{
  "dataset": "notes from a synthesiser with random patches",
  "tokenizer": "word",
  "encoder_isotropic": false,
  "encoder_activation": "gelu",
  "encoder_mlp_ratio": 4,
  "text_encoder_width": 256,
  "epochs": 69.5,
  "weight_decay": 0.5
}
Rows from block 2 of the text encoder, named by matrix and row number. Rows with one number belong to one attention dimension. Each number is 500 + 50 x the weight over its row's rms, rounded and kept within 0 to 999. All counts start at 0. Numbers have three digits each. After the name is the row's rms in percent of the matrix's.
# v: attention value (text_encoder.blocks.2.attn.v.weight, 256x256), inputs 0-127
# proj: attention output (text_encoder.blocks.2.attn.proj.weight, 256x256, transposed), outputs 0-127
v.29 094:513550561491494483446534493535490601591513433495470555491586473515427471510531539437537454409532396516525560530470457471480482463514532404388468537446586463524429481548515529488554507518400517494513568387547457601443512493522423543552486487379563504477483494445492449464456566476416560475423455458495506519475530482447604531537482481561464553497465516470501441476557525497534408479524
v.30 107:483535579558365442503480499526453427465624509512530482498481539445547503459410475537448451484524548442458550512493655512579462533538509499445497534447574510466534434492433505524586496578501530547497495446478338488528500581539561500464506556573452524646557450510483551453520445429465498507507465500529492428473578478484519438527465477483449596491513451516480489483465503562492443561490
v.31 089:476388556448447446452455560519469467600500534455550520486425557456500555479443440530507466518527566485432501517547431526478492543438495437557591417466488518423464425478464555500504372498579566542476562544504428533522402442459504531455552589457496528516497506517378487465536539447521557539533472496507376437452500472493520583451542461529423522499527510525560455491472489528413480484522
v.32 109:515609499452488505542564565496516441581552523337428479543538491533465435535520454427485556564400480468514449468522485432421514601564471472511528494531481413502458524424556460444536603542449481472544528495514501476510426464504519396467451552541438459461573416498513553501411419594460547504429523409510427506443455424504452525548463399530474558493497567556574567466458562510448450449556
v.33 100:511521475457373423452540440445492476506569501462465502439484582477454458395583439466517496436512429512641506510566461520524432445515510479551531478480464361568463467516467433519522547568525515514472557537532565387547549567475506539514598477507507440440485542530502504500439516568524392479587489460530498568505498517512469495506504477495486504381471465589511507506580560508485413558558
v.34 105:436524405377423568396547530512458443541512551457437481538498460533534505380556525603419449561449531550501554463576458501470490535460505586512529562407486473528476455420509544450560569506469611476416543516556436450514584421616495518536525459481499566438564508517554487455459563516546503485551520587478466477486492511575498493521565491430433441442549473556435579494463485488513569566504
v.35 113:552538478462583587451493551428498369474528554564538459472585515555522608478439549476569484545490574452446478517538528415490459509533627424422534549531493457429578495552491555558541537588492507475456513426518516629503506459456554455494491467542569539482526513467605503476464560528498547459453466452421472471521543457502443464517524438494438438534530551456551520475526518449515543550486
v.36 106:574504550580518495601466519455560486531507436531519504488521553465476492423565462530522491517596478484500441534417604555681472496622531454588510403578499596528422484480575531448549425397522543549511522526412498499528384485438564521486511532508492483544476494565467551572490543498552468534443511513521554545501556461435506545440543467455487520570480447504514447540495506538433502514447
v.37 120:540520498525558595589523610487546587570456486518409520563450492495471543477452514532516537473533593530414497535459509465495557491601551483529625437468516533491454460486450526505413496584495521545483494530491445556524363480508487509517425520505379492505472467544456542499509562476520565493469510534523450571527518412445554530485492397500589545517501479485499548516561425560529502559426
v.38 096:502510551531563536607464480507599529380519565488401510546430501486435509560455486504521530574420534521503499524480423552612555488494446509503534472506509519459533526540499570465446477569402537515453572463525463502472283508447393447535494489563457558409493559494529597498461493530527458457476522511455502533578395417554411518526469515497492512399507507527468486446535488489529539415500
v.39 106:503484548498507545488507561415538466536564510531577510480433388509477530377541502516534577513459610533518528552485403509468354534513513465440556491543527430568466549533459487452436552448509526407473544514443440475527526492565549559449548528480546454482496481490507475452475469547595535510472471555413410478523433519549474614501542469500511555522550569517517494589449510496474520509515
v.40 099:520465467528469455585446525593485599492434492499445538572550489463457499509469512448576591482516491473478555430406388547491515523483402442512375395455453523406499583574612616526441511504454392454490513524521476538416389517528535484471553502498432413510467518423530528488471548509420564504453428465536478487532567555536543481492516482628546508539578561437506604501445530487574502531533
v.41 102:509445516469520453544463557358535592522492388445468565517510476497487478536489530599437564499524470491472459542485491458529473560452516497454510544540551551553397350461481462609519607502514508449568515504492506395536497486537480455516455504449529507398446509506504582526440420541537551467486510652386508522535509509505534529539515577659456391472537417522580565511498523537475491491541
v.42 108:505455539441454530398530499481552466432429529523514509528513496496482445462529617550535473533544596473505525454475419527534594429453442524444503610506462472507481550536492452562500490427426495562461408582500523479465636507468474484542450481494545589498563535506513528421483421430474446580521554432520479490488431532501551522488530541466473449557479536472562507499396449509496584552460
v.43 102:406523487517558516481481456503558453484494445453455473568502448577449559494443526492517494510465464521432558448435551518534571498474447567478579538491500529505505456555544473505503545617506566471485466481477482463422446479565465436538594462503587528496468546525438513460524572422453542505518436588542440489481433373460522423544451499457504347469566583552436454494511463430542441462383
v.44 096:462475498494429484535538509509465605502454511498440572482515530510469552472484510514445451410539550547478500432488495495456513498382503522508541464592513572510511497465427472562509554524426487509623486513561491517595396466465462520489513563538525499528527442455551628448460562510519544469484416587490567554565545513390532444614497455537445463419481541552456570551376423550479442486471
v.45 104:484534555437479493428525566532565497454475572491468490492412471494543482420481561508517480505405491401534566529487451477438445451530555398443458452513488433485521478570507459444481526452445411459424599518527562371530647484461490461576454545534477471504500545473566541493506430632532575521451405486490523488454410471497517512526551556534466517532388508419542541417590543517474519554493
v.46 109:571582528396452552410493530504461599438415496554422407527568440477534480514477538469496622444483509452482557510468485414502447511440452487535399478455482601473551465506446414515492527531496357476512538505639486524541541527556429533532529509555459493502498527442582475558529487529531509533528526552482464512563519537529495520551483510522557433489412459510497461526532540487511520473504
v.47 112:583483536499466457494617482511491560407438408568546424530535488530595541582536435506499509438529553522573501448495446464481432567530518494441433507614524496485571609558483536509474573486513525511567476574469494471431473518554584484483505553443475496498410537517510454574511473436562429452466569490564470509582487520522451467534553521557539556430455480461540464529518575360546561513495
v.48 105:539474423482526454567494585481607463549528467500543589544530514553502452495476512491448493514572564474558500564472550504533514471505487518447492406537496545587431457534498496567473451485464511518505496454454499483552429630552554464452486555506631480554491626492405533440585569456496443518493452565432518460571609485489504576489540479559563511514423492481539512459416443482423505609438
v.49 105:565430412491565491446499453529515501409520584622494511439521467497521528532528487412564560451514449535482504475571580486553536530646515415462433500579539420529465447449482547383527500476529501421553623506493449613482475590449464527598581489502493493453515422469513548569544517538549580489484576495515493478532464554525441582567518552470449500495463509391530460469537439463579505455490
v.50 104:488526527528449508471518437531558476517456518479573530504454535493512559458552532474560524481390519520506502486448356547497508557430565504347444500499440445511531574449498413553517509497463562486518498486505553531421658533504474514493523489428499583532499488549503553443505491473445385451482471506522435435521499427533534538531365405573462530488469568531451443500395508450484457536470
v.51 103:442525421424421497526491492404551471487550388376435475391403479482545479536582511579434503591518499520491468509511440442515479525480471443532642557479501445504483458482459429527516573476484599434523595506467512400485401550537549482475523462496501456512469543484582585475487487509475499545537516514414470553482497463401547546486606439519562494481567460562559478472519549562459469471573
v.52 120:472500436522525438551528491417489494472488396491515453511540428424473447548505497452390524473590432477450490468462579417507461441568451447464501474516546597519516471471562503541569495525508433473473594396488474543557429548490526514447473454554569513454499562441477362554579524446543536561497499505558470399503585418487549574447538475517561552484487497410502523455467489518530517525475
v.53 110:489587550485493456393564540555515501444510588538525486483498520551464509551520488483508518416504493497504439545566467576505439550446503520483517421489437504423536444565486537487485565568542384466469390557493463572447542452512457487424493519493507518520422506486533560522532435614527540530482483446474525506507430561508450419463464558569515479586481456510529506492544586485449464495588
v.54 107:553521551468579442550499546481433563561489499465579518408455516479454511519455446397498512551580538471527439474466443535498512482479480552530596538464509456576462568447466559549516410425541582552443417457404492500420505468465470518444499507552429523480572587515496421485533475545463398600505542519477588480448583547406474556469489601483481532578566377482459489474488559506516656541523
v.55 112:560521449459579482536578560474440370419483587362486485420518489485460520504445485466479525475540436504477501514441462486553501462432425503477441451559567577562511481507555572486561458426562405499446518502507565498445384540533462513586517473590517439493457506527532541540519467490423570420516409428560605587584548491485426469498561625546498489641510413473490512465522509438480503558541
v.56 119:502510563428422486461458449540551516524499519424505496462490523499467444559559593576459424525405525455431540479543478406567528446465432584507583613511437483455522465465501378574527553477484582542539471559483598496507530506509455428438543498516515478568566470486548458507469525491379485560519546580468521536487441497482523514535540488497445487487448443591499438440453522486436581478554
v.57 095:425624502558496465502511516411524501435580517439464556528490603471437583495507514482460486486515558476470561575587572512539377533532441557522597389442503415580417540444497566471485565489499494581542504485468471479552567418420457525450420512443451538563442465476473544406392485447545596555492420431417520474521540510510529571501455515419568495540447460534457507460475472463417502500525
v.58 112:452525464495538477399554475471509476494434448393455458572499465427517555547452480579505512528585440534540489550462536471611456499602550460518487595570442552418457600509498509473446548429418538456468532452465507492539598510469582481446456493484540478525490484473456548504513572480525534469615512477505483578555571531523443425513508439460468422451471511453557478521443488589461478505457
v.59 119:523496432476487527345479497441593450516575484557525605397532424521557535565552536495536471556345502467553487473494459454465515552449538470476480573518521552489569528577575507467532570563504479444527444519537560557493638564542459559545448505487534480548481598543603441546564527506448469494500498478570404478515462477504503487472494564558462505496527492359561469461526408359470512513496
v.60 108:547440454395443505473443504494522475512445594555439578494474484498443539464602534531491440461458493569557550486596461481488467430401548429571428487461469436486561522477466476396535481512502482490562524508571535490569574613542424547589585533520575577546546500488563487543540506513429442526510447462554459339436536555530478480541402498499453424512519501414438480464468520533490450569469
v.61 091:455534471557491479506552440437476529497479563450520524585492547480542470474514533505422512507559465593475494523376539531523501478473525529556639608548578538456505557448440423547477409478578617464541428522540553480581506423472586495437516538447524498525484512507567575415453420495415506540534565492556503490438486438468566468450471475497370465455504508576537442502538614502398401505536
v.62 109:492506555570422559423566532521573460464496515533472507436551544517418485476457535501543444594392580551458554527481443437438461497508513509503454483607557455504574499485539504354626547465496503541538509561630553478489654497496514432563512455509519467456418583543430470539536534458413438440480535407449441521512398392545501517496473491510490482437435541448506519558491516367461528509552
v.63 106:472518527459421474363512536490483520545581517498496431547466565479512459507596508486546575450414536497486493408475524634486550488508513559364521556542414493492542571532481543497401542422450509503501462501478495478457548461463495560545446563515641558444553534504517520460383533480506483466487450438509478489449546573513464525549485392435470528472499462549439455395426429498442539561330
v.64 089:492474512449458510461473491493501502443596538523572480499490550505493509534580524492546482421422525489463552455543450536551425507406449432629504509495527597550581531590442547435443451554544523588437518502493520537550476409569417641488469539464386474496443487486492533496507526535569474511519479517496496528413469497510441476447484555526377517527431574460579502560629500551527408454532
v.65 086:499523447455420466508479527432576567534539449544533524504573455448407525514454533449487509514470464478431560463463451509545567554442495503619449531481489560430545480501533496529558468457565493530617576495497492486468490495469551468577471482563535573367512577400477558492529459551561482561557542464527516445473520450459485467418471522482503573431535505577604492489478528522498513514412
v.66 074:464501505405467478485520547441422539510505530398501435497476505531492401536491422420436501471555584483536499396473536491583463493584507500516510572466487550600476530469442569477463430624488532516490466486487477473531518542412535497480501456484493573491524512496420475524512458542449437534491460492534471464482451607511477469415554506556533575531476506489539479517453531578462567480445
v.67 089:536498473515498527538510528539554423514573438495480490481620566505474550522505551533485461498535466528499535518474495457518510523396473549457495462496451485472588549487483565553522456552447443464529568518521553466417580371538587475505491557517512485560460454600585462435412547496538508496432418497573462445588424445532532503552497374449584440495479505452486520478408467462528436573530
v.68 087:479546493489423501436599423413497626449447553496581496526467520523571493495545468468557586497584500492552534479591578501435448524473465512520529531480546578496430535553425431489466418465467521478556445490400491523418428443514520515428531578521477393525597516490444547481467500616575429504597580533517558548408509444503511562540443600430416471474524518535535406528471564562482457499512
v.69 087:374499414514450552591492604524459431465600483506507548568554508478522450550462537453589493549555490482517520438467499433570509507527460507569503592412458476506540474489483472557608424513540416453459544584623467475638530463494520544499466541532562572509561491451484537539453453446481400486544485446533516543447491473512433569406447508455595549544501476439498483573536526505564491527469
v.70 092:494494424545456404484499488463456404447370521530468478571442391469519496510497580604470523522419563509402489545497450456529522475494519469482540515503540557464491468545443513542401378472555467553392549520474511518525480520510553546520534517508554577447434520471506479547549577527562503569480466491425517438531529447503436548535507655471512511548482518499482524460465452500535511533489
v.71 084:481609606451484425461440443563463456532487482576441528539474488397571537501537452500452513526447419569481461564519456481480589493475505541491548484479559479398579506572517499518484550509523497505434540523443513578492503439596450533501601422469432457436559448529560533488485421512548486566545446401498460499536498566490505481472432561584470461518526560519516435461516522497528575517487
v.72 092:468390507443544569499511448549444505461598531572540488511544542501492443519539499492543479550439486483501524456574505517383491428532421493455492542435416461412474415559570520487479395518481595469430529571455522403612613465491534474494484570538451470465515468491512487504506542484495465451505498466517456518504526518541544434586556501379459511421563563443546500542537447611470507408536
v.73 092:517536578520426563623547521551527531573540518517529379450565481525536498562513502513484449578493492483481542483482496476520446512397471447460486431443498517454524573497527491476494452462511494444447549495622541567522461432561538516586541537499404480568469514452507515568485434475476557449609438438493517442460503501427500517447565504558482482556490544476534532482578574502561502482544
v.74 094:480478438499542499424603542554417498613479567479472521574482447457545440646410505500403464468486477463535435479510569390537566454513540508488484511497539489527469455526577545433485525459539464509458569493409462442511538502444486449512582461492479475441475464468462416592520445481468455488472479468529476579480458486430561482391474533454488473532528563414479519430462537533497530424488
v.75 080:514539411446500487458433459478414480541481495521447518537534427540455449421521412501514527438456582439544518533547458495369432507468489486600482499494487584471405514551551528372482495601512552502578521506449480442540546479462589523428511450406535437447436589587506572558491587563506555489550487502507488480468571507479457455626500457498499558489531479481528591498580533537511451453534
v.76 097:476519586512618580463539468533432574520557503525479520464502468485444506400475536422419450519510524517515482455462577443540479454570579468369422533381504543597499565464491454429531477529567549507570455506511488444547552591494525412450442473546473519520561500500573482461545541528468527549350609450577559511548490492483484480516455400361514495535505494581474544553472511534469532425511
v.77 086:537500526532546572529496470563459380571574479510522480486455490548523519497476474488502436519551392484480490491477454445543520522569568473491475522489458426535494603442424450570478503543445423415428475420502503470400545613520459437480498496511422525471536470420540424445495489442413477517457542458491529440559479563434532461491502369515545556392538491499539552464539528443531639436510
v.78 107:437521502505584571419520454514472523533516379497539466453495488504515446450550364504507532416475574497579499473534478454483503570635502484427410452536480634484450424508574542412539453513505481418479505517534527538548528509524467461457527510592495401451544580539573434490541531458492573391378497487522487435507460551522522380484509473485593386522525484452428553450566476502574426486534
v.79 085:569505521476486536497444499465408480539514469553493484505515476429518519450521458421486582476510561483518547415465507480478555612524415549595496621444481503474438542487548504442488467539481496543645486509491576611568421418506468535463531503461527471531422480527443500482505509559596520535549510550476509412550571504564509464519572568443463581575462514549536447517484542596553454476506
v.80 091:470431575455379384511470520437569577575487480594603486510626497513547530513495542537489560543476509493476582569454548449382408577419484601491532531483513516440556518641524472538428468386513596513440452504373456536446477483493499582516509563533542401542466533444474442583523397480469540446568428527534527606383431479560505432504549533469501494576465599516575510516518547480432489556511
proj.29 105:520587520439519494531536456442558449476568482458476555546528469521533556458553409508531404442440433439503518500483506453580377399411560480513413439465492505473488472492474520515426451488536484443535523557521442496565517528535527481574539489452554506532408542488523475452476525581497419521550484529476644488496499546570549375514537489424416618528561452532498534477491517480480506506528
proj.30 108:504512505443505456533474578441512508592491408385422513482589567515588510439510489571436444468423602521440444501503525578483506475607552576423459578563440559463464543553484398421502542450478583512488532491551619547458547482477463559523492458428589423437502481453500435574516523495558496537482402561521440499422428481545524495518478550418485515546452537493564558468426596504414441543505
proj.31 076:480553476571576524527529504451422586475563408524510559580536542414582545492469526477521464471451439570485534452466519479574564585590562609463502561518560502434550535523431424554531582466428533453452500553559553501531425496485538500475541466567575530539540542553466569507423485429546531446557490492533539424494476548562567493477463479502486456479442496464564477438479449398449529574464
proj.32 106:550461475547557494515458459627464437523438444628535465397482483432530523550546497529518449518434480468495430508384466530517466434537439544522499475502554578581451562505373550461480506511541633579512489447491525551518484486502458537540554491534480552410504458488517621531593528424426508567490487592491553480522487480555549574511601576473518515592532458538483498511549544506531509527528
proj.33 086:513459504454525475461502597497464424503415409601484504468441329529545584515538559602463532505379530407472454534533496518467445503506579495426510522510492471455516507529643480568489420516429512433365511509403526485415544553539509532551440498452462548564438532522544516522506512580574485493418478456430540495545424505545493520522518529548517519556469532475533529526559532487491608476535
proj.34 094:513384606544561470407463508497525555499453453562507426456459471529503487540520437545539478495543522544486519504475483559522451515559539444519509502522457463451569423548587552593445385467534430502528492540446454593448496522497442456572462571515490453495406546393508469577539561509427525521437560465475563485541424551536428448510526602408467558487593548466575498520591532479520566480377
proj.35 141:510441485581452470442458436511501479565439420527459532426428574426531435572537473515485490468546527449514478453508429533521533452512542531596476459533566518605427540529465550484366493478491597532513458465566529423536414485527428455536532506492467596412606479521446622423518450594498567557475578505538474446524500480488633526506474612498566439444456462586483505449505489455431506540525
proj.36 092:547525493515516466536488554569526467511482637510613476517565447585506514547443541507433478477495612474427485545483503438427413526435454565535487519509555520498550510446404564473527562457441444449533467506477556543468569502452536557497398497513401422489446499479420441514547497405476511495504427488535505522530603483494473502500425524526502476448475450499426500421465465547431515474553
proj.37 130:604524596489424418454387440449494439491495499447547531405540478430507507485409477528470443496482490522521407506507494458504487495513496557548402532453559491643549494569471547432525590421574507487569443534456517519472590539507527535551533426606472497497467493462423501558554475523493477458519460399481504407519496464483462572474521583514548475427488472410495420517539484466515467607567
proj.38 113:574453458476534551392462399581500416516530428443472479467494467355532538620397428436475462482527483543539395430451530460569500457536576536462502531470467522560498483436413475455598544489523533530530431467486486395525470524507523561514513518482493490459571516449503503503532420504507536523449498489472543451508504496485583575517565516491450462633561441541505439511607532499467470533614
proj.39 100:553575495541492361507461515513500570523462483374479521471474553464524536541475518494411498489431432555466477501516580638510389512459509507476492519410472498506443517516474447499568473453550524579560557550416405590462496527564486477514449523501441568511554534457539524541600464489482471445543431466508492539414544460537522439448489485413431441491441479527542402501562360472546477506569
proj.40 096:505511436493433502526561431549594497585538529482473470571499557452483542516560436470414504535456404452403529472500506494510562487486442472506546590522531549518470504461450403534507528470477514583527541503500483515566554531525540453513613514512592504555546449520495436445523530469508533575554486492478491431389521486474595445416492423536526418504489400457470490529468522556465421451515
proj.41 096:555469399490510452576529521545457475480462517427615473584503526576466544507553550530511552524495515503463583661526511588488479520455503529453534499458451502537511536496497465536478422436562519542564557525426485627523526515457548470464441437562548431539515406545538481461540583434494443396479533404467493538459489517622446466517481455456418531493564484552481430503527418545533508438467
proj.42 091:386496451549499510557556538560570519530585532425482560561494454521500513572480465494581483532515483580560567449537535573474543546497440445587525511465461568321491558508579479563562468506513410503466540556544405577543452526493484528495510513481540540448484458511515442511507557435487484508441475476512510551470538514565401444457544467426498472482495478499533563499552573491586440427473
proj.43 129:598466469540564478402519440522524404444451496521494532458585481357507509552421414452469486452542503460588420456453507427529517450563523481460475507501536530520501478521444516439565504455549429533518450451482537442477407483490485538556525478576465553425526525500507525520562435533418521523455511470570593473512520484480597550521517554494447534543578427571516413479625505442536538554492
proj.44 090:599491469470555514550508539554381491400417435403590457495569377533540493512486454515518543555480454590550470533415546479499509473528519504423442535458529534520601474438495539488641548492525427555498534539465526528436538479555515523546558493536492530479453496393533419554541517502455476466460445466474548519484471494534420555528590497473373439551550470476537493542609549512535552418550
proj.45 112:513462481497474477525521551539523487487528425629513516532348497541339574514544544585487450504421412519434550565449576562505526457559492449496619457483514563503414493504521432595455417526466577589557504489468409623560477521507467442424537462528420485484536409557535487496524649425538501478519549469557499535477496447551563439545515543514499474481545497498495439523443423480521463426555
proj.46 113:495521403556592427577483485525437449549450518488461418599520516416463562578477469472533503481495480539530485533440464499573446406534521485431631505533437485515447598505507462522516504500483430494520416426510481490545475482530478505408547385536545582425534400529498639493578424476470429473535556488613496580394540401560573524477541445548548423455549546520429431502540469406497433519516
proj.47 111:367622488513466436537408487430460536599511516398479575578461603511507443546517578473457518475422476484463607508538406517531484470513474467566483479499479462497494572519552500522463564444454468537482468510506475517580557493481496395476547490471561539493576435587421563421524469558525495543593465536485403516385552499496520446578480521488477492373474515508553476487456474570504419547499
proj.48 096:561501540569393508447549495391534434462466465462493587450447502516551476532591526492505495509533619377537549539623497461449487534445494542528482531428655479562543423559519610516501470473533463442560505551541529533498531524437482585553422561473476494504541492562539419492496431587510560450486519483483444440576486510501419547601428531537449515446561440490521553546493486517485549544514
proj.49 119:518556471484477507556503539581470477532516498491448474600557467454418552515452468437476496448378481518470426510478580458577514464503533495411596530448410476437462548472426428520484519536431429508475514468469438488534515506514461466445505500507589424573562442514505447434489490344448451550589434518524501528383533498548557416454632400510499452477486513504475446519518461494496461445519
proj.50 109:547424460463546514451466497411572473479605393469485453418509470400538485548483454482438516530515429529520524441614484506520449499530498446574457522430537472477547393524624493515530473450534478524448465505523488496471459522514533554550433588525526481456547640557515466601480421593566621421436521523492494494507434529497501498495461522424401591559495509437585487592600532564440566609507
proj.51 113:476517507465542490591571609496465568530429457551566472502483379555560529516512518569499488484453600447539449576466476586481468504478568593412531482545474439570508519520487625503482489535568535469508501490443550554468560431552547517442421373570416528398411503556508640485492519522483419451555418477479493511567485469476459482564483522459472543447521459474515502467499458389500596457520
proj.52 121:510514486535425519532513481433487537496521579510462585510492523554499465452568476419581479462504592397574520516545458475553544543459523539601467514497513482556463471567495600475437524495467513438503452457568552447499601474479473483498489487423467523534516558589492616448467441618520493490525522575496468475503520447409488505549433553589525485432525483470454557473436456516434512570410
proj.53 126:518417484500537558469569501526484458528566485585496454518521520473506503507558498491496564582522444491489564546516554482463496498508424412492524466418497482477458467491525343518491459556484601569439560523535459503522519542468559506510520548419525470529551435519534377447449563443524531457450605543544500496431457459503550428507548428451545554611471510547523480552475557568503440428417
proj.54 127:417601543475459612527512595521521568525602542440524553478449526576514470426478632502507558508585545537462575521592555557483530583424545549610480426473431482477480472461567500513497549511459540459477526568519472491503539480500454498473486540407534422545485538576523435450366504480514458425473502536417461506533514501505456495508452433456492514489432550477494576521385490538480463371437
proj.55 135:470551490507392547521453518493483568525536526558485529588449534493452491423512543546489448509531512542418551521523528462537544534486459546494610374500508498624447508440375510492492583572468631479560514481518495416532528548477525489464516510488542458514528438598515450409423574415581455489559463506570472498502508450505583440525482453560575464412473557516397479508330394549484454482463
proj.56 150:457471540482550516512509513460525492437404487537483451478490459614581461498499563525540463387529555429589427481492450588465354497536556471437460463521548497486456514577560596508478461482468480378414459494483524531420522415540494519480431433561404587439394541528515649562500511515455432490456463499542502557560491520457400508504491574537479520436499553488475552453475516468478608500478
proj.57 088:485472488455482481586530555554433459634506510581484533487634492500529474470573415445474516540453462479521394556451452352523669516427494498530491542576507566458505485515580476492473371498489473564360548507494553570407545500505504482450489591558574565464506509467527496576518526563468588491506535497464479430575488551489568526494533490442467442603572564457530552471460517561453505535527
proj.58 105:517516463554426416590494582544485488604457552617456497545513541611510517454603480440539409484413474430418447573532471523447486478517524532465568519566578529389490464538474604488464428441517442574438448463520543529430460468448461445577529489549494437463461584468503495504569613551386530565488512521466486495507501505451484475566440542459439574456533463491523525435488520507477545524488
proj.59 116:466499470567416446446479514420500459459461535595467551550402513450407477440496544457531491448583470477462588481492501545518547476550506431581571433533542545449442484544562408572355473555487463543484516573528463441574480556542473385526494511510489511493558437499408559456529446570496514576556599522520486519437449525500481400566492532531601520384514557544506480487526436410537437518478
proj.60 105:468477549538518596392564492478535486373553495542398469524504442471508483409465482469558546460612404541568537430455561502506528538563505459475526515510417493377484422497606470533510482621446413480359562466526434462524505490555455532567488512489457541517459585523520442478467524523535493491500477480576537496519412498567441480515485471545480546563487485503516572551579521418469548494484
proj.61 097:422554574426545525418510565469555441498550520538470572427538359555527475442473494533475486531543551440542499469540525452419487526515518500426445477493449381448473438471560555356590494526465452416436554522501583456459482480528436613528380536498518487494449640458539432567484515539511483492448436502482607475613458497491439479524436454525488554613483499440482592514524510476519503473523
proj.62 134:474481444563528450467432443443505449531442487472483485491479502476508563549440549539512423473490501449629439417526481578621449497554529514541521511456476429516471547598485470546476525437580455479559449464459432474514449519622482472564549510499493554483505500514449592511548358535511495563536437510490479571410502505492463520473495537489478446392428530571517458492598454519600531572505
proj.63 104:573439474467449462540479525516550487491499445641515588481520487538448493529570461553516516534437417471400472621523479505454466486543387485528511507482508605492563450534443483621494450516462489516510556508493477586507545487408491498509444589513427407541456468483395472599606628465448560508553454533492555470473453531515475487506501599473471521505469470473566502548491471499441447598442
proj.64 104:569505578539475526529442514578495484429526459492514472515521510528532565529446462425460404459556545459588537578444538558506525579498560479519376495542504479518534426406568558512482565556530498398569546466461532492554551456543470477478496466553533459486509452469497529504434445508432544413416399476507389519515466382547411532535519421457515491478511472593546520438438432451375471493475
proj.65 087:484502567463487481441518477460531569472482517477445537565572476523667533493528384446521481441451640515447459490457476432564561553511425530538560483452604456537463530535616495591526480457368513492496523517552530467433526504538517491451437543506499504482539466548561381453470479540470510478458553571454526479473492473489533545569461503543474519471454471466503539484488511437519462536485
proj.66 093:540488535573456523594551480514484588458535486537501557521455551605546556523562399537532535510515495488559408512494477461537496544482525507492538462504458450420531553500548553511469506465487541539463508522543522561473492513462456450569493461442557536499381407484539561510443408527505446534557532485461463470486515469529499571512530555527385523467505405478557523471554544457534500450544
proj.67 112:448464499481498550490613449411556530541568586509445516485425484543547506465471469564505436505448517525422472493482409511481489505548452508461485511453538437456493452499609489422520462466545456460499564535524474512452471520519531429462473503451459450559535506544501545547490456524508495515467572493471506519485498527434582641495517472454534509503487400548470550424557522478473503497543
proj.68 112:534459564529537555511494538567450495536532464484498507462487532546505525439478498434421441480543509525545543539502609542412528567457594485530381462522465479482555455440517482467474540515466549382453493459437563503568526532515419556568526483514523477448356451441552527557503462392451489482455398419516446501495518446554376495540544457539414525521537516463547496514470460483407533497464
proj.69 107:461375503509571530483490449532554434441444545450560444538532496539501519418492455581584535473504537539420415509517484565416516472491415502542568552482463506449455614639582467526452420484460496509555498505554541487466524462538584448499519450403500508544446464555505457365505572548484497536533570549465540529553548579486516568598400560515443537472480513492531497474539537501448514542576
proj.70 093:441563623518569535411462485505559481452512474485636464452587416444491436483489417470443547445481532405446459451440519445542527537555480559479463513465498638578524454472514504522543521527647545464557496508513461479453493499503480566475510542550432536483588517486534548500521540582463589501467495468510434629465543529490533527580548412459459509550493503545484547490502433445465508527482
proj.71 091:528483430443502514479474556536473528592481440504467492503491530463437520494596608490450430485564409435584478495434626531502468458552524528506482484591504439524468445434495516416544497493525473413448390454477452426529566511484507502563513458576518469452536521472488492486549538469488535517470492515458545420506517502497478458441510465415527425472558521504471558556468478538392539437384
proj.72 098:546531625455469541381480548437582420552489419544566393521537463502581546617549467433569422473479501442459590437451446463570490505497495551578401509501482575579555492501577516584443538534500474412533473475474426483449434492393564521477521441538550436597510497572415431468464572501503468514535435510576554519473506462516520560490507509504530487434455526586504446530508432509536469508557
proj.73 087:469463491508549466499558434548465452483445453522401419574558519445415462501538454524454485444541515510559494468485476582519588496533463448489527524511471481429441514432512611551515516547519480463523418438532388446522532506589538385551485454446423490458503432506571520534469522484468549464437557587451484534501545557508576461491422472411534507475489441504447453458497389552499501510496
proj.74 118:481533454548548494475470464454531458524417501480551431522506516443474461519543533424603524494464513477505563446492362479476469412575419479471561542477469590617494567505518483523496503607580447562551465538576440479502438485509548484563492493473482544524578545585439507461474524535542553528509580535410562532525540519565587404505502564489575492443564553579435518553434521518499387468581
proj.75 097:533530610493446490425481536449522512492518491517482485449522507488540524543465546433510467487531512490462576505478553480505547518487557508578408512430467420610501465517603457603473517529526475488499485458453480500531470472464528652426511440678521463558485531413446505485494471598475497482500456436581505493517485436484472557606498447467466456491390515465540450472397488456450452590522
proj.76 104:530560433492501481440483434473533459573392521499496465489506540384488517499529549443579531556441423507474555552631434478463367441478506492567562494445486611525468502516438430515467507415513498614446532473494536553513478462504481502508641474480506460481457518540454493576480457471519472478606532529532515457518525497478511406490469584512475423469489618482466536567516507530576442517514
proj.77 119:455484432468507521486501433500526497416449482533467454555511539468463478506550477608605521443471516530388485476469479497500537440498434506477587527474500481505508557560516417504525450526547486643477449536570474488497439486443556447532507505388489623603565476563529442395536524487540505504512533577428559497508528567441620512468469612480472547534447537518452475484536559544585508382534
proj.78 133:580528573482383527440453456468528502520442559557513533508548511494593528583505549430579439547514503431427629504529447454478427499483502455539567477427569534544491524518507463502472499493482468585470447532464457466465465539497506517445553467571566492549455499538396526550419461533503409451548495468520479516517480439457553472435484543515455494458450600535523448507514509440480498493495
proj.79 107:542482499580430486541548486532543554464534521524404602477510531563529533566506517488503499471575456516533508513504579567497551559488503422504485473509435437423487456515531525557483576630517502540539556382504545454590483538516440548509515577507530477474434490461490482489391429518507458483452497474516443412528471445556381588575473467569473473507453462449657551517463488453495482514456
proj.80 099:507510465573539479482456425554468554502516502428524544488450542492489437515516509399497540455464565419588471470524480518414616509498528439532405442507544477520433516345533576478535553570483519475476555474531510461546509425513453515500510496467587545469511454556467430571405480526459586492398459527454512419529458442534456364494509471461517393435500537498506578468340449524483508467485